Weights of a small sound classifier.
Model: 3.74M parameters, log mel input, norm layernorm, layers 12, width 192.
Data: trained on synthesised sound scenes: up to three everyday sounds over a background, 26041 training examples, 149.4 epochs.
Rows from block 9 of a small sound classifier, named by matrix and row number. Rows with one number belong to one neuron. Each number is 128 + 24 x the weight over its row's rms, rounded and kept within 0 to 255. All counts start at 0. Numbers have three digits each. After the name is the row's rms in percent of the matrix's.
After each neuron's rows are labels from the 100 clips, of 14848, where the neuron reaches its highest value: "responds to" is what is common among them. Only what is clearly more common there than usual is listed. The data: synthesised sound scenes: up to three everyday sounds over a background.
# fc1: MLP up (model.blocks.9.mlp.fc1.weight, 768x192), inputs 96-191
# fc2: MLP down (model.blocks.9.mlp.fc2.weight, 192x768, transposed), outputs 96-191

fc1.365 123:168088142092151105143107111140124113100119113107109156148162125144133104153132136129123131068103136091129068114107110182107118151087133117130115125130148194154138104075139141134105118147159151133086099130140124136122117155134107136095132100126098133133139128138148108129090152131087118110
fc2.365 114:125123142119096138151150106131125146194156152103154138116140101137143110121155122146132142103151136138142115128116120124105132164129132100105115132094111126109110135118156144122105084115094169113120117115173103107134133118135091169117117143134202101108088119126147128118136100120141134138
responds to: meowing; first sound: meowing

fc1.394 079:118147097130113102111141169080110090156101082147114147121077135135116120122110137107134119087145138092147167159106090143140115123103161136158152164140138129077150146123120118159161153142148142075116101117146123132097085147132111107104096125070143112151104130090125107085088126151126120089
fc2.394 077:121100132130155122084137170172136145170165116081153128136105137129081106120149114125129104120129118111140143135145118096133137063159139126131070095133175140135111129080155151134086120116124098156152119132142186127121133153107165149119139148131149148152140129081139165100139136112126160154
responds to: drum roll; first sound: drum roll

fc1.237 088:134110080122144148137117130081131097100122111157144119113105138095100112141136148140137105100154125138125159157122136157161114161126121116097140110125134117074128146092143119116141108115176116133106147104147149119125176099114103152094118123037120150175132091122119101116131108142143122139
fc2.237 093:116094142134132128134100123121067139107152122158104139115137100122113110136117117151137105084152102110146102118124103133154083107113137156120080100076148109136096110067085163149151161117118091142131146123115136158149117129093179188136110125127123123127093121110142140101151176103144180094
responds to: drum roll; first sound: drum roll

fc1.732 083:144128113122138141115146154114130110167116118132100120137097110109156147185132164135084096092106151093111135133123102140124162124120169141183155135176107141103137149177141173108125133149139117127111099114116182105157125123130133151108104155131130113158123160132148110117142119168119142149
fc2.732 092:088113094122178177153150107115124115111149098120164117131142129110119082138130120148117148124133126108086169107122119130150121175160118138070169109112114108134150140129154170145112134147150153138151132153124184104163148172131098120126093139165121196082147152130161140103163138121123121160
responds to: drum roll; first sound: drum roll

fc1.633 114:150151116118151125093119122094151139153140143117160130152086069155153112130122108167189107130115085130118133127107139154132117130156148141118138144154168162121103086171129130136116167146116088146146116143114115136125126123090139116138136119118161212130126140116152113116121151133159157110
fc2.633 118:109162126176148116104153106100154136116128127132154113135115113105161101138135109114118129136101180073102121150133121114137103142120139168119139104158159181171127118131141143152128141144111092163137132099098107126128130164122100086131130115086126163150149126116175096101130184164120164120
responds to: electric buzz; number of sounds: 3

fc1.524 086:142120162134144102144093110129145139164125143113134135114166118176162146134075126140091131129136140139124163103109127095131102123158130152087129160115164127169142133099077103139147099161139091112139127115110095152170186088130152128110129125166092095144148106134131119132149103110148097097
fc2.524 093:132123138105122145130101161162100106107095113118063116095097107089125118125132112142154115137109103176140150108169141118122129140143139107157154121141111138115151100114160111175132158146106130131152116121115115107160128136163150097107110134066096123101162152132126122140185117152137135138
responds to: sawing; first sound: sawing

fc1.280 113:121153161169099109131140150155112144140120083141135128136109081130122098159120135122103134098131169140103121178122161141134123136067088164123144129128100125163128126125096105113122131160118116134086076129154148115122146157124130111101151112111098158135172218161121136150191115159115142121
fc2.280 113:131144111088140140117164115113151150116097118085132112149085098126146171102114092095100157125109113103106114138083099083117164161106135088170116132168118159130147125126160113121097091091110154114121102106143141116091114108158150078120107107095108144116148102072114115136107131105139146139
responds to: church bell; first sound: church bell

fc1.270 084:154128137125143176149109126133141158150121116128104156167124134103122151125146116143101101120112099168137154121106133160121080190100090100129130139099143157120147141079106141147112129166119196080125096090145147120123142118124096120135118110132112152114155158128155158146123140112132138126
fc2.270 082:187144117114127162123133155121175151132139124094104115132145140093168146168132144092131117092120097136138134131091138153156184157148114162152146100119135110131143136127086126071135120121164143127126106122134122103129100141129122144133133093124137116159160154124155129197110100142115106122
responds to: sawing; first sound: sawing; fly buzzing; first sound: fly buzzing

fc1.355 115:148098137102120125138122081083151088133147136166115160132129094127109126135089139167119096131130104075143119104140154090099165121116126145118167155120132139131127157114153151133100112118169158125126164149114114124162111159134203127162142093114145119155155155159106108161156121092140099161
fc2.355 107:121128154106149171140100145132126176152097133143094088162121143105123103114108126104137115125157101161129130115164127197112143121086157106132101131143112144141140128086173163145151163100162138142148101098078098095129159141169127138184152132131111103092113113140191147142155120148132162146
responds to: coughing; first sound: coughing

fc1.2 108:130088138096094115129108112191141121114162089156138134179136095135145147171173159170142150118139139143101137136132104129168146122131145102114151136123114111135146119156189103138123144185145166143123100114138140156130144158142078109119075103108123127115148135084118142140109117120124149113
fc2.2 107:114119187170122130102141132108155112161134121142053118174116087133151156122155087158134157113169166132130116140113163102137113106152105113163109094108100092133122078136165116161147128110151133139100172146120091124140137123135116140126133117124123116116147117163148167099094147129129149124
responds to: meowing; first sound: meowing

fc1.493 097:140138145120137137134114138097136140121124114120120112148136117112160143181075143138130106135135190132115095106105100110144083127130105120152125135135127120172126124130099146113161120141153107110124084125134125121141128162112179148099161105166160122103185132166100142145140148118110162053
fc2.493 096:138107140143141098105125142125127142131083140143119142108098071113095123182128093112117136075118127096130170127144113103131087096099090121087097149115104085128122194117104161165116137135135115119087104121153128139112148141103133168098130110126145145097133144117134126130126107156124099111
responds to: number of sounds: 1; sawing; first sound: sawing

fc1.33 089:077118095100182099103089156167133110132142124139121156132120138140097137123121128143132122114123122082131114132117098122092115089125107121181144101115122157121129127134086113160152110130116141124164111122133125126198126139122135107130114145080120173098084064101128122156121130130148144112
fc2.33 110:119100112111125076151115083159108096170129144093121157146129108119115153128162141108140119106172114176126139074117126118128127167109118115111126108126140187147143093123108121139123115114163148127121117101126148115090128123132138136140089128130144154145121129093142142121100165158151153152
responds to: water drop; hammering; footsteps

fc1.86 105:154109145081110119085110152085171122092102129097130145167149131107121165108126120123117132123098108119154136092185132110084127146113114103145155114118146149155136101152139150150150150104088122138102137138135110179142107150129160118059128115146140120175137119173110118115120108165135104141
fc2.86 118:094131141146145150134097134109089086157132135139103140111137112110095094153114145153152113144140131151153131110141159138142150180138186142103122139127183080142122102127133141136115138105083113107126127152119143135138166139088139140107101146105132158166109111113130136142137141122133112134
responds to: number of sounds: 1; meowing; first sound: meowing

fc1.393 100:094130110146112148119099126101142096171116174103112128091119118121135090125108167132107106161115152127140152108120086097126125144124168115139113161110175151135144128128102140126145132118153114122115156100136123137145126124120194132119114147070090105098100123147142118139127093114145140109
fc2.393 116:152112151130109131143105131138086151125123161113139105121127121139154147098138092111114106124128131117164089097125166148137111130092127128101137097117101190135086112168155121149150124131091116075136132126112145138069131140147127123171142061141070044168135134127152100100161152086138121152
responds to: electric buzz

fc1.563 104:113123124116140108121132164118114145114168127158115149137145117071096123129159137124130108109133132064110154153080120120168128160115181151099148145114145103122126150156155122130125114135092108136144153154120121108101137226129164124078105093163117128133153150147115145118141165117132084138
fc2.563 099:137080142151116118117125098138097153094112135122090181134101102135114115131093121111112136120202127130093098135102117101129160143092104095091114099136113131132166082098140138152187164123131135122097171089151118157139108167136154162129104137115133106110132080136143134099134131151109096102
responds to: beeping; first sound: beeping

fc1.654 105:127131129101116142145091105110162101146151177123137124123127085126117151119120142117113109124142159104119129104094105096130094176124141141144141133129104133095099110113112110108140136108118147111119114139151106130144107131158145132101138124092124131138115130149126106096135089127165128142
fc2.654 096:118160146146132118103126144122161137169113144119144122148149163117130169133157135115125104083133154138125110143105151133128127142165116135137178132121143114156112134170147119132097099120132147106135131102106170117131133126064114145121135160093163150147185083094146128105129136098124125120
responds to: sawing; first sound: sawing; melody; first sound: melody

fc1.502 106:114139113116124142118153172093121134109162146176123153152125131121128078170101131122158157104134148121148109148129095091133092148111139120114163142120138116155145145110174143087181141136143076107133121160138108102089141151099100192112146141074138119129144101137099138151108128154122121115
fc2.502 104:124111141154106151128145150125134110085116098150101122160090117103123154115132126063177131111151133109149133150096126125091108174118124082148142132134127149149117108120110073123074139119146132216166131141114130097137117100087127181151139139116134118117129118120116150146108099147160098093
responds to: drum roll; first sound: drum roll

fc1.276 095:098124101111149146108133137119119105168123149126130151128120122114098100139131158137159137181059117116144191123110123150077094122085112164178135124124111155174086156127088149122153158149127099098155095106149149104112116140065153112149109125105127142135116117137131073095108112129143100166
fc2.276 097:125093151162121100138098125109101169109146153106097115153145111095104135085105158144129136129113088096151104141119094143163147107107146167105124144121076156123126106114084159147119122135128141117143105110118128125078103150126131137136109109198094212153124123118166130115128114118121137137
responds to: electric buzz

fc1.721 090:102123182120147119083139136130134118105137155095136134165128149107127082114125084133121143135098113116140152091112160101153101125099130118135125116157155147142120109119118151080110147132125118092120159155100140149183081121141166130150113126116141142132136126130099149134126142101095151112
fc2.721 102:165133102085130133127137122126090103121109142141141173115116131166128149124133115110143172121110114159104140130117112146128125086137135120137160079100128157156126084113093087110119139181153139162098134159138136092126146125145098091133118146114124154109138163108135136109143124102133148130
responds to: number of sounds: 3; spray hiss; mooing; whistle

fc1.315 091:096148116136099119143158120141157110141142105124133148141159130126136125123096157151140142107146079113170120111170151124085120127083125127134113109118138109111139113168109143102133126113134123121096145133106111114073100157139169098123104118156141109108176069135111137169166144112173143126
fc2.315 093:113109138151102135093131127120082115132125132122154138116139120147120134115120087152103104141173101134098101113134142134128111105128158136135144094125114140118130093120095160122086105115079103138138162128084144106051118132168122113114153118148112120108040111151135113123152120131137149142
responds to: drum roll; first sound: drum roll; number of sounds: 1

fc1.95 075:140141140125113108107140108075153121074142158116141122131084108110143095130104166134113116122119132141111134117100163136179136128140156136087136144126124110132156147140111109118129126162159098127058197090134162156083103133113148081136140096079121108101141102129162121114052130102137138167
fc2.95 088:112100160104158123202103138132117116128147133079140108077118140141114113112153140100120128120123121121155126123124142171140133102119092134140133105136169116103119134108100134111140108109089125163110128129119162144090106146162127097102102144100188106124078129154125063123157140138152123110
responds to: creak; first sound: creak; sawing; first sound: sawing

fc1.650 092:098153080137155098127109145105090140153112133125135113160117168138121124145098111141126129091115115164095109187134118140098103109137142144137196107156116130154117128126103114144140088154059103117142120152122124139123136080178097116097138103107137136151111137159138100142184113093124124137
fc2.650 096:101140127159164138138131145110134133145177144121127120137093124094137117081126154153144109105088144140147178138156089121128100103151114100208120135118117199139142141133173136135116149123129114165158149165165145110111129120116139124106103154129123130117148129107131151125122163139126124114
responds to: typing; footsteps; first sound: footsteps

fc1.658 099:132145096124139084097086104125131137131108142124128131122142114095136148127122131099122106095072129122095107113084139098110115118129147115096120098103112112118126097133079137109143139166103092138115136124116107112154110104125109172164142135124150141106089133145099125126184114086145118169
fc2.658 111:139137134135154159158108133092143142131104136132133168155141135130172127175137138144130116123138088113161125143099158112113106141106123095147142143136212125079087133090119124100088132147143107181129137110126124096093119096158177126096089131133118100136167143120094116160124084124110091145
responds to: number of sounds: 3; car passing

fc1.708 078:171127090124138117158125108174171148099129110162137105113159116128113146096078160123130134119081152097106124126109088161137120153121076130134167121140106122104145140119117114153129142137114097130159136130084174111167114138150146119187128108138103124118117080142142137138169147141109144074
fc2.708 089:094101176149140158133120172104102131120121109127114156125139121133149145124134141125070116159142115107129122187098143120128147086140091141100122146180122183138113117118144131104172106108141144184129102151132192121127149113126141128159126111164126096158118117091136116145126162140125119120
responds to: coughing

fc1.752 101:130129115079126120109125112106140136105105121175126120110130092126132101125135086136121134158172121102113117118118148158152107146166120109137155142115138151169137092154100113160158134140135126152165126126142155081130050128102168156118167113145137161167149122155114143108126182066126182118
fc2.752 093:109151142176145071125048098119121095129110119168150152134105104151170143147105105183137101108132133127111131139154136111120128130112103117160161172137170113090126110123141123170160149142094133166158139133132132100096111149107109134124132161146067128172130158127120123155137115167133144104
responds to: electric buzz

fc1.198 100:052115121104116112157124120113193152142124122185129107146083142116136090121166136164115075121141153156148126152130098107102133151105101144129123132122091147128134103133120169095137124116133107086145167117126123127135109131134161112062093131165126133105186120098100125119108148137119109141
fc2.198 133:178121098112146198125108120123109104143130122159138139146171120104115134137140078104145144147099143108099171098117125157138160155134142108162130128201162176106138092129127156122125118120117137099111113162115113144147150125166155114091125127132096128091102079147137169120102146145163098139
responds to: number of sounds: 1

fc1.719 109:125112122087127089070177157150121154127131121105108144144110117133097165168107139119108111141074063136083149143097089120144115136152110138139099076118162147163126095129102141118109131130118109115123146154125136148094110133120176092124121126154136145137121110137117124141097154093124133122
fc2.719 105:100114107118113130092149151144124136078091166113164145126130109124126136118119128108105092130118114124082132131093125134145078155132143100126143107112143129064085107162138161101122101125088136174119148133115105131113134149114115134110143171094059139121070126152120131148150112132150150093
responds to: water drop; first sound: water drop

fc1.753 112:154121154124143173180127137150088112133110118180103117114175111116172108158110085170109129127133106134115161140190116105117120105075117118127121144099147141126122083115185099121124094124123095117125174102158136121127113111134142115110145124093111136156152123145123082093150172160143137174
fc2.753 122:124116136123149121126125162125176143128130169088148151142156145121110137097164150061139138108144152099112137134114150105124110132128116112157148102141114131119091114191060118144101155155128117155126138162163151159125104131113113123112163180128079132144162140144132150122109067119149136126
responds to: meowing; first sound: meowing

fc1.637 090:157108138197132108149140134106168130117130116087123155137117137089124165101162107099127114149122164090139131144137126143157109094166140115096152098148121162110124152119123156142167140122116098140161109144064150127122118139148195136147112128097136146095170182136124143114191125119152130098
fc2.637 088:134117119098103133157111129137096145167137108125117163118098111137107131156102153112114128117153134146181152077147133107117141146115117123178108137100114120154111218141082123131137161097137106141162186128148130109108115048116170135129113120124090133129111151106150123149104114148103125146
responds to: creak

fc1.459 100:129107120141192102135099142185125093120123168112124142138089145092123099160119130148136120097178126125113129166110116118162142133137136135095129104175155166089118100125142129170126090163142121077123109121155094088092088161129117106103081113123151147131146118129146126135130096130124105136
fc2.459 099:136174137140071103109123102126135156131131123124122093151143109125159146119158154148126147127162153150097129144119055088153155121128135111136167131089134126133102124125129136153101103112093145144075156114087128164095156108088130081127134103129104107149119086153130148135139125113151151133
responds to: meowing; first sound: meowing

fc1.382 077:118131115118121078091111151170120115112166132132135148138103138127155051125125132087139146127118101135093116169145106157082115133109122122130142112136086134127106138079154155128150114133079114110125124116133135110085125167117144152104142123089112120134121103107108097144134130162106081153
fc2.382 080:152094141131103118128112181149123143112152177148107117108149135135098127162159198162121112122073109147190101122176136137152148114139155126102139132155094130113080140143147119152147114107145157113141142085114132146089095142153094138091139147142139163136107166118116128154149149109100124139
responds to: water drop; frog croaking

fc1.352 093:128141132126139077121134135123113119126135114124126101148119127109159145166113113107112145144128117176149126162131129060101151103151125108143156085178111147141150132157109119121143066141110098134128170135134115136140116200146157098162175143144107118124172136156105149147114090133142120164
fc2.352 092:128164170104104101158161117103149115186137092116106111100109136154149102151121171151118124105134101136141155124146129129093121126137096111130136115110140151136140138164165109149133097137196119130128137137164116149184117124086126084135075173130104131145088153140118163127156096112155137150
responds to: creak; number of sounds: 2; first sound: creak

fc1.386 094:130158165117097118094081140132164146133135140097102156186125142175151116138129129144121147107106114122123116124105129112135122157117128124126133103102105129141113114121085162147138153127124153115118125116093125153133163171117105060151110160127125125097067106141125142169139084098093097081
fc2.386 100:132157102127130121123117146114120114090116074131159107099115121100118159085149143111135136112101161166096095094109113126105087143139134155130124112149130115155148134170117109128152091099097089130112187117169117149157108123042138095112137110162119138137186118156123124141127146118123128118
responds to: number of sounds: 3

fc1.380 113:099106093157113171132131146152127120176112109168144151168124136133146141140162172180119124191148189140180100162131123133187113125130142142142131110100105102101158121158132141117118133139111132170123099137117170139153129174128120139144124121135114135116108126101151131090127095099149129136
fc2.380 093:139168211112110141137159114116161120117159169095152158151162134094152098124130136107144131091121145107126133161117180108075128124118155163098152131154107130075112096122101130143162130141100086130089136170146071132161103184166093127118145133161118144130150135119105109106121117112134128149
responds to: meowing; first sound: meowing

fc1.632 093:149128144119122064133124106113131132123139168107152123113152128097147161087130121098119141133181160095131085165146150140081111166108113117148144169144118143121113137131127131134150115134159131125153114088191129135158129137147162198110133128139118094141107169112121097160120071108108092090
fc2.632 121:106142116132124100131108115159116099107087128145117072146122114155130155121156115137137170174139109098136138124123135110120121138096089141138151131143078194100106095141163162149110110136095126073140099117132131121145146107128158156117128125125148095137141142145104173157087093115149118126
responds to: number of sounds: 1; wind

fc1.174 098:121112111158118089141118157180134149060104128136147151136133148152131127128100120149120068147152188126072157128125141178108127122122147100139096137131103092147150164159106124147096132173120146141098143129114113130094111147093124153120118132130152131093098124145108144161110123059124150167
fc2.174 090:170127133127152108132111107106107099121153099114156133127087113086111120139130107142161114107111124148091122109109111133126120124090116104159165097147199109158146089124155109091109147139128147165117112116102174102113136115121175127102073102160156121154129140072149149157103102126134116121
responds to: number of sounds: 3

fc1.512 094:178123137114172147132087140122105149123170120092102119111156100122105097104095121169153107148122181098140123117170171116138090116143115106147155176117132117163156110115152128106150150125124137143145088156140149115202130172160110115139204098132159126109153128127100104155151098153119147126
fc2.512 093:118103107144130117100110118098133119130092088113113120063111131131133136158107123123122140144099112116137140112103187127155144098151127145123161092073129149108115092123113141108110110109129146155120134161137153106173135104087100149161128134136162126147110122120119158105130126150130091124
responds to: number of sounds: 1; wind

fc1.203 109:129142126106131130122124108134141130116132102190117111121199123129136082097119136123116125142096120122136133123172148129133115145144133149123132117146147113177150137100126133160135172157105136083111152142144134146118083140125121111135078131123103127111127175127157123142147100134124143148
fc2.203 115:163107120131104104139149140140159104165098116115118134106152160138140173136122102098083166133147118156181123097104173126147110174112117109142140147060124115121099108120154109118144074140116149129173106132137158132110118133154089154119122121137152105161087150150086168164137107093097094139
responds to: sawing; first sound: sawing

fc1.456 109:122105139128143146148140162106103107128163141120103113144093116112135174127123170126102132117155161176137144139077162069135134092129116117134123106091119109114159085140115115113112119154119100159099092118138131124125121177099089137130111138164133146124143137091150106093134083110119093184
fc2.456 095:112138111116110095152175069136120126102121132125168120092152142112123154119123146127143110116114137087140116144119126138128119117156114140130131137097121138139103173151111069155152130128064134135139119148174097150064095074132123131119142094143117136127082108124166129112170114130124090090
responds to: meowing; first sound: meowing

fc1.645 110:125156117132106124105104147134117130115143116143151115149128123135097158153109160118120138104167152077048160128099125078162118155133120110118145163097146163093159134114129147091132127163138133142136138110137157115102118157114151114143104104130090119127145123130115110141123134108126160126
fc2.645 105:174155152130148156100132134142147108163104133144085130141109120105113122115143126098099130162138113170085153157131127137083092110136169119157097129153146132159081066125146101146133156134127106151158138161127098144099105141131133174160172104133142169120151120137119171126133119133125112083
responds to: drum roll; first sound: drum roll

fc1.4 115:150124149116144149158129102109136125134113141136153135117104119090136111158125133109076081149141129125146136141166119154124143089140112126104171119156092148120122138174171091122139118159155085083086117099142155156102108153105107125124174107107143169132185121121153142163146163106130124122
fc2.4 118:128173127105137057093137119123152178171121164094153122133114106100179145104126078190118137104139150114109128118100163095144140106103163107151091127111136071150134107090163113129109136146117112167124172160148111084087129126112125149139137140175151133122131136132153127106111125166132126113
responds to: creak; first sound: creak

fc1.717 088:144112120121150124169139102086140145111125168139130111128115108119127097135107138136131088153147131154092082156104092137145136161166138138148160129127135138096164130095123099162097160128164121111120176142130112111135128135120092117121112115140104142125134109177126106149158103153154110134
fc2.717 092:150118115136109139136105120133167144126143103155134107110100136124104140108092112148133143160146165134136126096106115143127147139112156140113171163162147107161112134135133075077161120105120150157135112110192107133111110104103141163162125120157134158125136118154132107105102137166161120132
responds to: creak; barking; first sound: creak; first sound: barking

fc1.339 101:072155174152103111172097139078149155120137160117126103131109114120101093129164111161118109131154125112171109128163182173090093128125144134135137135127069137052145152180137165147108142122154115160105138124144102114099118146111091135129156100101160140104161142154127117106106119169136077122
fc2.339 095:146124099143103087128101157120110104129090143112090130140138114121121117116100146130093106127119107144143083134188102150129095109128083119107120115159160119113131098078114157110120103116113153173141144114138134117155098147130113127087142133120124134121127121129155128105164162102128124113
responds to: water drop; first sound: water drop

fc1.312 090:105152147111114120178147121090132115170122124093109145135108125143085140149077092132121145134102153129122125160161156122092143120120114169112112129110122122092126118159126193084147141144118081170168082164091101122114131156128146125124166132133125092100154147145111094133127091145109136094
fc2.312 088:162153151116085101142156105109153118154154139103131104183180151127173106144123095129162124140106106159149128134111091126148139075100152117159151154122145107133151100147130138154149146118124156157139210141136156085143152177177138108182139141151134121120113109145116097153100128119134133160
responds to: church bell; first sound: church bell; ball bouncing; first sound: ball bouncing

fc1.65 097:117107125104125123118117132134102106104124119119096142177183131103139103137144130118121114125146148206147165175164109148150105132139105140107113146136149130110137130130103108107133102136172100129036168118128132136147130141130093129112127119100137129109116129150142103133155140152154122129
fc2.65 101:143141117125086150131125129105123087133171175100166099054134129145151100140109136119103120082113127126137130063146141142135146151127139153133139149118108110134130149108116101141177102113097131114135135144124148120131094092168157121111129148108122128156124138108173153119136113120138124137
responds to: creak

fc1.400 103:122143121095135128082126129128148126112106117121094128143129106127108121141104134136096113135089110121090095113103156140128166116081152145149139084101202109096122111110165112151139135134091099154149139121148129138022143105141128107174134109136152146071137123166110172111121115121145109138
fc2.400 108:119098094110107176141126120153097112104145123118180115102115150135101115082115153087138113120131094093121112107170139131123100103113087135107194136103120150158142101143113156115141127123091120101144159139142143148069147114167125097126126118098104120088106139098155122104131133155140167137
responds to: beeping; first sound: beeping

fc1.383 102:146105095158153135158056152138094181111139123193110118158136118088123107148124126132118096071102141115145149131131111153151153148161093130150137161120139120114113140119103119118120148129122111095160110146112132097156147140102100092136121115163165096093090088157093168145176136084091150128
fc2.383 105:133080155150145134131125122106161114177085105118165130110128122140125142098095092091128132147129172142124126133127121144150126174175111111100119140166135130140120131102124155108148135161126123133116136128133127099148137129110148159140100127112126106122150139137139111164125098143114120109
responds to: number of sounds: 3; frog croaking

fc1.641 103:147177139113146118105159134106124114158153115151141135136103080104089157130130124168152084141164099110143120151141146107148122148133106132137144079146095149146075118108120103127093232146120086147136102130116105111127091134072160162151097100117133157107137158147119124134132137145140137130
fc2.641 120:086144123152128150143140123085134144115124105149147116111139126102150085114135105112120148161102116160137117134144085075129150141144138120149097167164156176124163130136159162138163121121093116154135107151133147122145124164118094090126155074136157189092137110135175108173169132136136159106
responds to: electric buzz

fc1.243 108:167135155132135111141128111089173120158140179159130159163088086132122083125129083159145097094141132090118131142119159125150156129136090121118138136112145153158155129118137138150117160142113077119162124119103135111146117130093149080159081138143128124126175129146133114145120163146161124065
fc2.243 112:099126129101141137110135177120139155108150154137115130145124158141112141142122151152123135132121120147112143157120127095117107062163168116142146082129115160120127092134141098174131134129137148097086127124148179143142143098061133135135144169156179176128114115093161144124111088092167156144
responds to: electric buzz

fc1.326 120:169114135110104121119134174154135120151172124087130116110112077136119125127169113146086110148132153090145110141132123119108151102117145124153108146144078126126124135122141160122155110133111122155137153123127128146128132137095136162123120149124149132146119124107159105140094109140135121152
fc2.326 114:128118153117176090096126116121130121152094123111143141094132152117152147116172139139111139126131139162122132137099131082122137117147106098178121116050170107127109173147162168090082113150161136192127127144122168110165114132080137143104136142124128084140128103134124142129121128154117117140
responds to: water drop; first sound: water drop

fc1.494 096:169136113182169148132117085074132158114139127150116092148153146113115128105150089091127155159143106135093106164092130131150120106110122147085129158149081135124154123161190137076126124098126125164123111139106144127160142114111124103168157101176129175124115109128124094131127121162125106179
fc2.494 104:150149129131123144122114129140128111097137139093112133139129123116131138162145123125119133145123073141136112162099132121146070104161102122118132138113123155123125168127151164119166127097077096178120146125106146094178080134139152112139120112136127173130111159101121116133084082157104127135
responds to: number of sounds: 1

fc1.407 099:142115188109116157178120078059166147115156089125109110101140123124153126125147135084113123136125110090122122188128150123099154108129172151135141150150096171163163116141099122118125102113142131123118139131125139156119159152126135115119145165171125121151094113145110143136098109147132146114
fc2.407 099:132145122080161151129147119126145127163105104150184120175139112106125193120117102105162159146127115127168131156101123108090134111154133130158103091102131117163104108192137092159089117130152146097113106130142146158069166154137106104124113132156097114120148104141095108113151100126101124117
responds to: beeping; first sound: beeping

fc1.669 086:124110146116144133117150202133125093096122133122135087123125091089134131139136077090073079131105140110127119193136112114150128078124102148114120124165115118154131146081154133096160135127146106120117149134165101101078100110105131128104140130157131123142082132142156099113106106134082150138
fc2.669 087:113127163129093119115098138142131137085123161137104120085169132140101117113139135140114128128123141126189190132091159161143139151159157146170163125126140128123141106103100131125106151125124179173139130108102137143144117149161127121113149094119121122155099103124118142092152194147149149138
responds to: water drop; first sound: water drop

fc1.412 092:114098136087090098193119100138098123101101120128112106102175111116148126135133131139135118108142105139100140120139102119122101104148116114096118144153176152124125085118192125130167091125150079140139127100166112095097115151122139070131118112122144157138144113140136146121132145144120127122
fc2.412 104:127134129085138103145143145133151161148125126132101133137113119104156157136160185085129109156111171101138103105153129083105132137115167088148136129141105096097111144121085131102128112142127128159110162145152159127172074124137130131120135122124117103164172147102091148144131095121125139171
responds to: meowing; first sound: meowing

fc1.547 071:157142122114108156136108141107092143120126134159126155154096088164093105162097140120122182133153135153166151163181163128100110113186135153094111152117130131096162111111138118150107115118144093124147116133115160156112114144144078123121098109142125100162141155129137114095090103154117105114
fc2.547 067:128123101139125153167142126109142107139148114133181167138153112091150114150094143101127122135138130125160139149138096163151125115125117121162096155095175093108131140136093159072132172154077115101097131114134127148145136182156155118084092164133128108146102142136134107153146100076103138142
responds to: church bell; first sound: church bell

fc1.397 096:150101148103123174118146147137158129153156124138095122140162121137126155139124129113147119121123118100084116116160160168088109101168124140116156087139062096090110177089118130162106133110143117105106128108136134153145142116159129099116153147122123129079126141125109105141134095118090123156
fc2.397 099:125167147116151120131106124152137207146136135133193104116131123095139167136134108130097149129123138157082155129128149150105161165134097115148134119151144109140084127113147083090077139100124160135114188152162095137138148147113116146144080121160121142122138124173130146150128078104127153165
responds to: sawing; first sound: sawing

fc1.624 113:149136176122136101141114151154134106125121122088101122142115126143134150140146176199103124121179092166131106095157136125105144111099101106131122120096089111141090091123167155136114142131122107122182186151121135163185133150125137104158109139114142127121125148132122120102132187119128079095
fc2.624 108:173130154138159147150132135161117123106142144133091132136118130100141138130117135104128133102134104116183145102121155124061121113103124099120096147145137105094106171104127099185177164143179116145148145088185091127153128114155099071101122099112159152136111118140149123094170140127152128114
responds to: sawing; water drop